From a checkpoint of a small contrastive audio-text model: log mel input.
Rows from block 4 of the audio encoder, named by matrix and row number. Each number is 200 + 40 x the weight over its row's rms, rounded and kept within 0 to 999. All counts start at 0. After the name is the row's rms in percent of the matrix's.
# f: depthwise 7x7 conv (encoder.blocks.4.mixer.f.weight, 80x1x7x7, trained with AdamW), a 7x7 kernel
f.0,086,246,244,194,188,183,240,209,190,242,192,145,175,196,167,201,207,212,195,212,247,234,179,135,165,208,217,251,221,142,204,187,240,277,288,188,166,226,262,264,269,280,188,216,194,234,259,208,231,120
f.1,107,213,216,139,179,223,273,224,204,173,139,104,185,256,252,215,136,169,144,177,241,261,225,243,193,129,131,213,247,223,236,279,200,134,165,184,219,209,216,229,211,205,209,208,201,209,215,153,178,201
f.2,102,178,208,216,180,215,205,178,206,193,213,234,189,205,172,157,234,185,195,187,235,188,306,292,298,268,291,265,247,169,182,235,206,213,154,196,208,207,224,210,154,151,126,208,259,222,210,184,229,211
f.3,106,194,212,229,212,168,199,213,205,205,244,233,218,183,222,172,184,226,250,253,232,205,86,81,114,180,188,175,154,182,134,203,170,185,186,175,241,218,269,239,181,217,180,128,197,175,201,201,203,135
f.4,101,202,189,236,205,222,220,211,184,246,215,221,226,179,207,234,211,245,256,220,232,206,210,180,96,86,71,102,179,249,194,184,219,192,202,205,200,199,242,229,214,237,223,158,206,188,194,163,166,173
f.5,124,226,202,199,196,180,173,191,251,229,225,208,195,154,180,185,243,254,260,256,195,165,148,172,167,228,256,286,238,154,134,96,127,203,218,241,192,176,157,143,232,229,222,176,256,240,224,194,193,230
f.6,125,219,209,187,220,177,176,185,196,171,158,224,226,225,171,192,131,174,255,250,235,166,148,144,174,256,291,230,223,183,155,162,261,256,208,195,211,185,108,228,284,190,181,244,185,152,255,190,173,155
f.7,104,250,167,221,240,184,167,188,224,189,203,204,177,202,189,218,250,254,266,207,201,208,220,221,261,259,288,221,196,147,120,88,100,145,199,140,179,199,208,223,179,187,182,174,218,214,212,230,225,218
f.8,088,240,211,144,173,148,198,183,181,196,140,137,131,206,229,179,171,189,132,194,146,187,190,113,159,179,147,183,181,145,156,130,152,230,209,205,170,170,125,150,119,192,214,183,163,185,177,190,210,240
f.9,115,246,237,245,259,213,188,228,197,237,290,247,194,202,155,183,119,131,143,114,159,196,211,153,143,243,215,299,266,226,236,213,221,205,194,203,218,180,165,171,189,195,194,187,215,184,200,237,233,193
f.10,079,223,231,168,186,153,124,185,222,187,246,163,171,168,185,190,158,155,152,133,151,209,105,157,118,125,182,178,155,182,202,202,227,217,268,158,203,206,160,180,180,213,228,188,141,152,199,227,135,210
f.11,103,186,189,179,174,248,196,190,228,228,262,253,305,230,187,237,218,230,206,251,202,196,174,141,139,93,144,184,213,219,170,161,209,189,225,242,204,218,114,143,194,246,175,179,204,208,140,159,212,173
f.12,094,196,183,258,209,213,176,232,228,192,179,197,192,223,249,239,223,260,283,217,228,256,161,133,256,220,224,129,199,124,163,205,203,160,139,155,193,174,219,219,157,162,158,149,187,174,222,113,139,181
f.13,103,264,233,209,205,173,204,213,186,166,146,148,165,195,220,194,185,87,167,231,265,205,176,191,205,255,328,292,205,182,223,202,246,255,192,213,204,149,227,225,212,168,157,205,222,215,207,187,165,190
f.14,126,184,170,158,176,184,195,209,171,115,164,174,187,221,216,159,145,215,286,265,175,171,227,256,303,303,184,181,164,192,253,228,212,174,161,243,198,154,158,188,154,159,226,219,213,200,206,213,240,210
f.15,089,179,185,202,171,161,211,225,204,224,176,235,199,181,213,227,156,239,182,223,202,148,243,280,205,187,249,211,248,279,259,264,239,250,225,229,296,183,239,245,230,268,183,256,224,229,275,224,180,239
f.16,116,200,223,187,160,186,226,215,218,191,228,184,195,188,213,188,227,242,224,237,245,170,160,115,121,126,138,165,176,245,202,289,253,274,306,238,193,161,185,179,193,180,176,216,212,178,235,218,152,177
f.17,124,203,203,207,228,208,213,226,183,219,197,167,211,200,212,196,156,92,53,103,139,161,261,242,262,223,241,216,254,167,235,210,248,218,223,248,197,216,190,199,204,213,187,218,191,199,228,201,204,192
f.18,087,261,204,216,178,176,181,160,229,233,216,191,220,220,236,156,185,194,177,210,194,217,174,193,163,150,112,148,87,211,153,108,144,197,162,177,148,143,164,187,196,218,195,202,188,164,204,267,200,281
f.19,098,198,156,149,222,202,231,204,156,188,186,219,237,182,178,147,122,157,260,284,217,202,158,147,147,277,213,234,169,221,176,173,271,259,196,177,232,252,198,265,267,158,135,206,226,190,194,199,216,195
f.20,123,203,208,197,174,260,230,227,209,311,207,244,255,255,173,201,194,147,106,144,208,171,215,211,133,150,135,154,245,228,236,267,166,186,216,167,183,205,226,217,160,181,222,227,173,154,221,219,234,236
f.21,093,238,193,228,219,230,198,217,186,218,208,243,234,197,171,141,187,240,255,175,233,188,95,111,158,175,124,166,144,185,225,216,240,190,193,199,143,169,248,256,262,257,245,136,180,208,225,188,212,158
f.22,106,168,201,130,146,195,229,256,246,192,205,134,169,243,218,239,204,200,184,156,204,184,150,191,198,185,157,122,111,228,217,274,307,247,220,195,195,239,192,213,259,197,146,201,164,213,206,203,157,169
f.23,093,176,211,244,197,235,171,231,220,205,256,212,188,199,170,260,240,245,188,212,269,222,206,188,233,190,184,264,225,218,196,138,116,174,162,182,195,183,133,102,157,171,210,163,141,154,120,153,158,176
f.24,128,191,168,169,170,228,228,198,202,204,166,188,218,246,189,161,179,144,215,246,246,237,131,187,235,259,257,213,203,182,242,290,255,153,147,171,216,230,269,197,147,120,200,216,229,224,186,103,175,193
f.25,108,184,144,159,165,191,192,247,186,155,126,161,213,179,193,238,242,200,179,173,167,197,306,303,294,241,237,214,178,276,216,262,215,187,171,155,178,233,189,200,179,175,193,188,220,242,184,202,224,170
f.26,094,231,208,216,183,154,217,228,192,114,184,126,183,144,144,148,131,151,153,152,201,166,229,179,229,262,272,257,211,216,208,249,214,233,243,186,208,243,232,247,169,175,141,199,134,219,203,204,153,170
f.27,096,207,202,195,257,205,182,229,260,250,245,276,186,271,206,226,173,187,171,159,164,217,146,122,84,140,130,139,157,210,212,181,180,187,239,136,229,203,187,194,243,190,211,227,189,224,192,204,188,232
f.28,082,125,180,211,164,203,215,208,241,167,193,200,179,190,218,139,188,141,208,151,197,203,145,150,167,173,186,148,150,179,156,169,144,130,147,171,128,157,112,168,145,176,221,171,134,165,181,151,194,176
f.29,100,156,242,223,226,192,217,156,194,227,235,188,214,196,136,279,290,192,187,139,234,221,271,257,168,168,221,296,210,221,196,157,151,238,264,195,228,175,156,141,216,271,187,185,202,170,179,210,196,225
f.30,102,162,212,228,214,188,174,205,213,216,218,207,190,212,186,171,201,173,168,215,277,226,97,107,135,170,211,256,270,93,120,157,204,199,253,232,183,158,210,205,197,229,213,170,225,243,234,217,189,186
f.31,087,214,211,162,224,228,181,90,160,203,183,188,225,172,150,193,237,253,213,280,201,219,211,238,188,257,270,192,210,215,163,225,268,193,251,175,254,246,233,258,242,240,238,236,237,150,189,247,252,233
f.32,103,187,185,167,174,190,190,170,210,151,155,216,187,210,208,189,152,168,228,268,194,200,202,167,221,307,275,195,231,160,172,233,267,289,195,203,189,157,194,296,246,162,173,188,143,164,244,236,158,177
f.33,082,153,157,210,231,187,188,213,196,204,267,244,165,182,192,199,231,242,249,227,232,178,215,210,173,195,240,197,185,234,223,306,243,214,169,178,217,201,226,287,287,155,134,212,226,258,275,258,177,244
f.34,092,207,236,199,277,213,173,204,199,245,259,239,239,173,171,243,233,307,291,278,226,235,191,237,227,232,249,278,211,203,175,221,211,247,200,192,140,175,211,165,194,229,198,179,164,145,161,215,199,165
f.35,089,142,172,244,226,199,222,191,152,189,232,285,183,160,130,248,262,238,238,232,209,174,201,142,153,175,235,166,149,262,212,219,231,143,131,173,279,181,178,189,207,166,175,242,147,189,196,173,168,155
f.36,077,185,271,156,212,233,195,212,190,209,246,290,184,202,279,206,113,260,135,170,248,250,187,209,220,256,211,267,220,130,201,258,170,222,219,192,241,181,264,221,196,234,220,237,227,237,194,202,232,197
f.37,081,189,212,209,200,186,240,166,235,292,261,306,241,224,228,261,246,249,193,292,201,208,198,180,228,287,226,182,211,196,218,212,234,236,266,207,133,166,257,216,221,198,206,186,238,212,165,220,203,181
f.38,100,217,228,186,209,179,208,151,217,261,225,292,263,166,204,226,178,222,237,256,171,220,143,111,94,239,169,202,181,161,119,130,211,213,177,209,166,178,165,226,220,198,178,202,153,175,232,227,183,193
f.39,103,160,187,174,148,139,177,191,203,223,180,177,182,142,202,290,276,228,278,214,230,240,305,220,207,254,211,184,152,208,150,166,155,167,125,161,192,125,181,198,241,213,223,202,221,193,207,215,213,203
f.40,106,175,218,270,180,226,209,249,202,218,208,172,169,164,200,242,194,235,205,182,153,167,296,305,301,202,185,204,216,228,223,206,134,156,172,245,222,293,238,166,164,225,205,226,232,170,163,193,195,208
f.41,083,207,186,209,247,261,227,214,177,189,166,249,289,250,200,150,133,169,219,214,174,201,287,230,237,219,189,214,293,272,266,301,195,171,195,227,176,213,217,171,199,232,192,240,194,210,179,208,240,218
f.42,107,223,171,166,135,192,263,168,241,213,131,116,233,251,197,216,241,192,160,242,280,258,220,196,143,151,215,211,214,218,191,190,266,205,258,207,235,186,258,261,198,224,237,155,198,212,184,128,171,218
f.43,104,201,258,234,252,230,227,171,257,272,297,226,260,200,193,259,220,243,178,206,238,121,137,143,165,136,191,220,239,202,162,200,140,173,196,277,239,180,175,234,185,210,199,203,203,172,175,197,194,229
f.44,090,196,218,268,249,223,149,158,170,208,244,290,185,197,182,165,184,261,267,170,174,185,252,251,238,304,246,179,203,201,259,201,271,201,147,163,141,231,203,210,223,183,181,165,177,238,210,221,199,225
f.45,085,166,229,205,208,184,239,237,221,217,201,174,163,174,229,242,247,252,179,124,157,169,268,235,178,178,105,103,166,227,247,227,199,156,149,169,239,221,235,194,162,156,166,151,209,238,157,163,184,150
f.46,082,155,232,225,168,241,199,200,207,171,152,155,216,179,224,216,135,206,263,181,192,228,219,204,153,209,213,199,235,232,233,224,216,179,144,191,240,187,188,252,229,184,241,295,275,225,324,264,238,242
f.47,105,144,238,278,290,205,209,176,228,263,312,292,229,213,221,208,237,248,239,208,230,189,196,193,122,207,172,220,232,184,203,193,173,176,202,180,202,239,158,136,178,210,214,207,151,150,184,173,172,192
f.48,117,170,193,162,129,182,215,190,169,221,160,99,163,214,209,224,234,251,173,151,243,240,190,235,257,247,143,207,198,199,189,214,279,183,187,216,218,159,215,286,189,139,209,198,118,154,249,205,155,182
f.49,087,201,227,151,254,235,144,122,201,209,109,183,180,201,136,187,269,158,185,217,226,141,189,269,254,187,188,185,157,208,236,265,199,205,230,199,154,168,200,237,139,162,195,152,130,193,185,185,144,207
f.50,103,164,219,192,276,236,168,200,169,196,207,276,241,168,181,176,189,192,257,194,120,170,188,197,186,274,165,120,161,224,233,241,301,219,205,183,201,189,231,179,259,161,130,159,182,212,212,208,172,142
f.51,100,203,231,144,196,197,218,185,238,212,233,167,183,203,163,272,290,276,200,181,164,196,229,262,274,147,144,183,166,171,193,213,182,213,219,218,155,113,119,182,179,182,179,204,149,134,195,161,159,211
f.52,098,188,203,197,161,224,235,189,191,238,198,213,190,210,196,179,265,270,165,200,232,221,137,168,148,98,151,158,197,135,147,159,121,175,247,254,149,178,236,162,207,255,176,203,197,268,168,175,190,243
f.53,104,213,246,229,240,216,229,240,239,224,239,216,211,241,206,248,195,151,134,153,256,209,208,163,108,118,187,169,205,214,190,96,144,207,213,234,239,179,138,143,206,220,198,241,212,181,171,158,252,179
f.54,096,199,245,193,123,218,210,136,218,240,154,133,172,235,210,210,275,156,135,243,269,213,178,204,214,126,157,257,247,259,178,198,127,232,211,239,202,186,203,174,194,248,246,200,183,216,129,201,205,211
f.55,094,193,177,146,174,209,267,214,198,226,193,249,265,254,246,201,239,240,228,241,281,261,207,223,276,217,194,207,202,214,200,170,118,210,129,142,171,185,255,227,136,149,171,232,196,216,220,161,222,155
f.56,105,171,194,189,136,188,239,220,202,216,202,151,133,157,210,239,237,218,149,153,201,249,218,231,302,182,124,182,170,149,200,264,180,137,129,184,219,240,281,180,159,208,165,193,183,253,214,170,189,187
f.57,106,189,202,205,216,221,163,186,210,194,185,250,237,174,203,116,147,172,179,203,251,216,160,128,141,149,264,241,232,201,164,117,110,228,262,239,195,187,136,196,208,229,266,208,178,165,168,204,249,187
f.58,081,218,252,244,198,230,262,225,224,241,271,208,177,211,185,159,189,161,149,178,175,185,255,239,143,102,128,142,147,180,166,212,128,181,156,167,225,219,177,150,191,183,194,196,224,234,156,143,171,234
f.59,108,259,147,183,233,249,195,192,193,225,243,335,287,216,206,207,175,176,246,229,167,208,162,157,183,241,189,155,190,217,166,213,184,108,160,170,261,204,194,163,191,130,188,200,200,194,176,244,211,234
f.60,106,211,247,201,207,238,204,214,230,229,154,189,189,274,222,185,182,139,157,218,281,158,145,164,165,174,212,245,217,228,259,221,225,252,228,165,263,241,259,227,262,211,154,229,269,221,260,248,253,206
f.61,091,142,153,170,169,106,163,146,226,194,237,242,157,128,164,203,196,142,168,210,213,171,220,205,215,192,255,239,244,255,259,288,228,226,258,159,175,200,263,216,205,193,178,172,215,204,196,155,182,142
f.62,093,238,186,229,205,167,239,214,237,201,196,266,233,222,258,175,189,199,230,204,164,191,127,97,141,202,123,121,157,195,165,182,254,278,231,192,155,194,207,204,208,171,205,220,174,130,215,139,171,175
f.63,095,191,168,216,227,179,166,114,210,228,250,236,236,202,178,180,189,139,217,235,170,154,122,153,131,171,204,177,149,188,139,243,237,246,213,180,121,193,175,187,221,149,185,140,105,218,175,220,182,176
f.64,097,197,233,220,210,167,157,235,211,208,253,243,170,180,157,290,253,236,208,121,134,221,252,208,207,287,162,187,279,206,145,201,156,193,208,242,182,176,197,179,150,238,250,189,221,206,187,148,272,205
f.65,096,153,212,183,209,162,180,254,172,226,155,204,206,167,202,172,190,159,190,212,158,179,242,278,187,161,199,252,238,276,261,298,265,258,221,235,247,272,227,258,168,251,205,213,168,195,149,199,192,190
f.66,109,223,206,302,229,172,216,234,235,231,265,220,133,191,197,217,181,248,165,98,167,232,204,193,174,121,127,169,210,202,198,235,165,170,157,227,230,205,227,176,149,222,256,184,273,181,230,183,198,241
f.67,089,202,202,132,188,164,178,234,140,113,133,127,139,125,226,207,161,155,163,217,222,192,202,226,184,201,210,266,245,178,195,221,143,136,197,205,192,181,227,194,197,170,188,214,224,243,309,226,225,183
f.68,100,175,173,224,240,190,173,182,182,201,253,256,243,210,177,204,255,247,291,246,146,172,247,254,262,313,181,198,193,191,196,247,275,150,168,153,192,243,209,225,199,209,211,165,149,173,169,232,212,212
f.69,097,123,190,279,276,194,160,196,155,203,320,220,197,191,202,150,227,254,233,181,179,165,237,236,204,204,215,170,179,186,140,133,122,140,165,188,186,160,171,158,214,187,213,208,197,171,152,185,221,190
f.70,092,161,192,218,197,247,164,194,179,197,174,248,227,169,239,276,241,189,290,260,252,223,298,242,275,258,251,217,225,209,221,196,248,188,181,170,200,186,181,212,204,194,137,153,166,140,195,166,189,147
f.71,116,177,208,233,233,213,201,213,236,215,208,201,235,219,255,166,233,201,139,217,199,230,190,184,136,93,94,128,169,244,219,221,144,130,217,241,209,256,259,202,161,205,257,207,177,253,208,192,170,203
f.72,095,155,218,160,129,186,179,209,196,129,132,174,186,183,167,211,226,212,234,258,267,224,102,156,163,168,260,237,170,191,193,106,149,249,221,201,237,244,170,204,228,228,218,196,209,196,149,255,189,189
f.73,116,158,175,153,160,173,171,193,116,164,171,200,149,157,216,210,231,228,210,245,213,213,270,270,283,291,289,214,230,179,196,227,237,225,194,121,151,164,202,216,234,160,199,190,227,237,199,199,191,194
f.74,093,179,233,233,212,174,118,150,184,191,215,236,168,107,102,209,250,262,226,202,209,216,172,220,268,236,274,204,232,143,142,189,214,235,190,189,167,194,200,193,223,224,196,169,146,186,118,185,242,201
f.75,090,194,159,194,212,161,184,239,180,161,169,267,163,135,201,211,182,223,222,146,139,188,171,192,244,253,149,172,202,245,186,154,119,117,168,203,166,190,121,127,183,186,204,203,234,132,166,181,256,184
f.76,094,187,213,207,194,140,196,220,222,164,234,209,203,170,243,209,221,195,172,145,210,195,183,169,160,101,64,113,130,226,197,196,155,178,207,195,242,235,266,252,202,210,249,209,208,209,223,218,234,241
f.77,090,206,158,257,218,270,206,202,238,194,196,243,217,215,263,224,231,224,254,126,187,221,244,214,260,238,196,137,241,185,223,268,263,227,100,217,186,260,221,202,212,212,117,174,228,189,169,217,159,215
f.78,099,251,182,133,181,195,177,215,176,143,114,110,153,155,177,266,206,168,146,204,187,231,229,279,270,214,266,224,262,171,169,170,183,200,232,167,201,161,165,170,191,160,217,152,166,199,214,227,184,199
f.79,109,202,168,128,194,195,179,181,192,173,148,200,261,199,209,217,189,138,239,299,336,236,176,163,144,154,270,214,148,194,201,219,220,262,217,132,204,195,207,189,195,198,210,204,168,198,230,227,184,171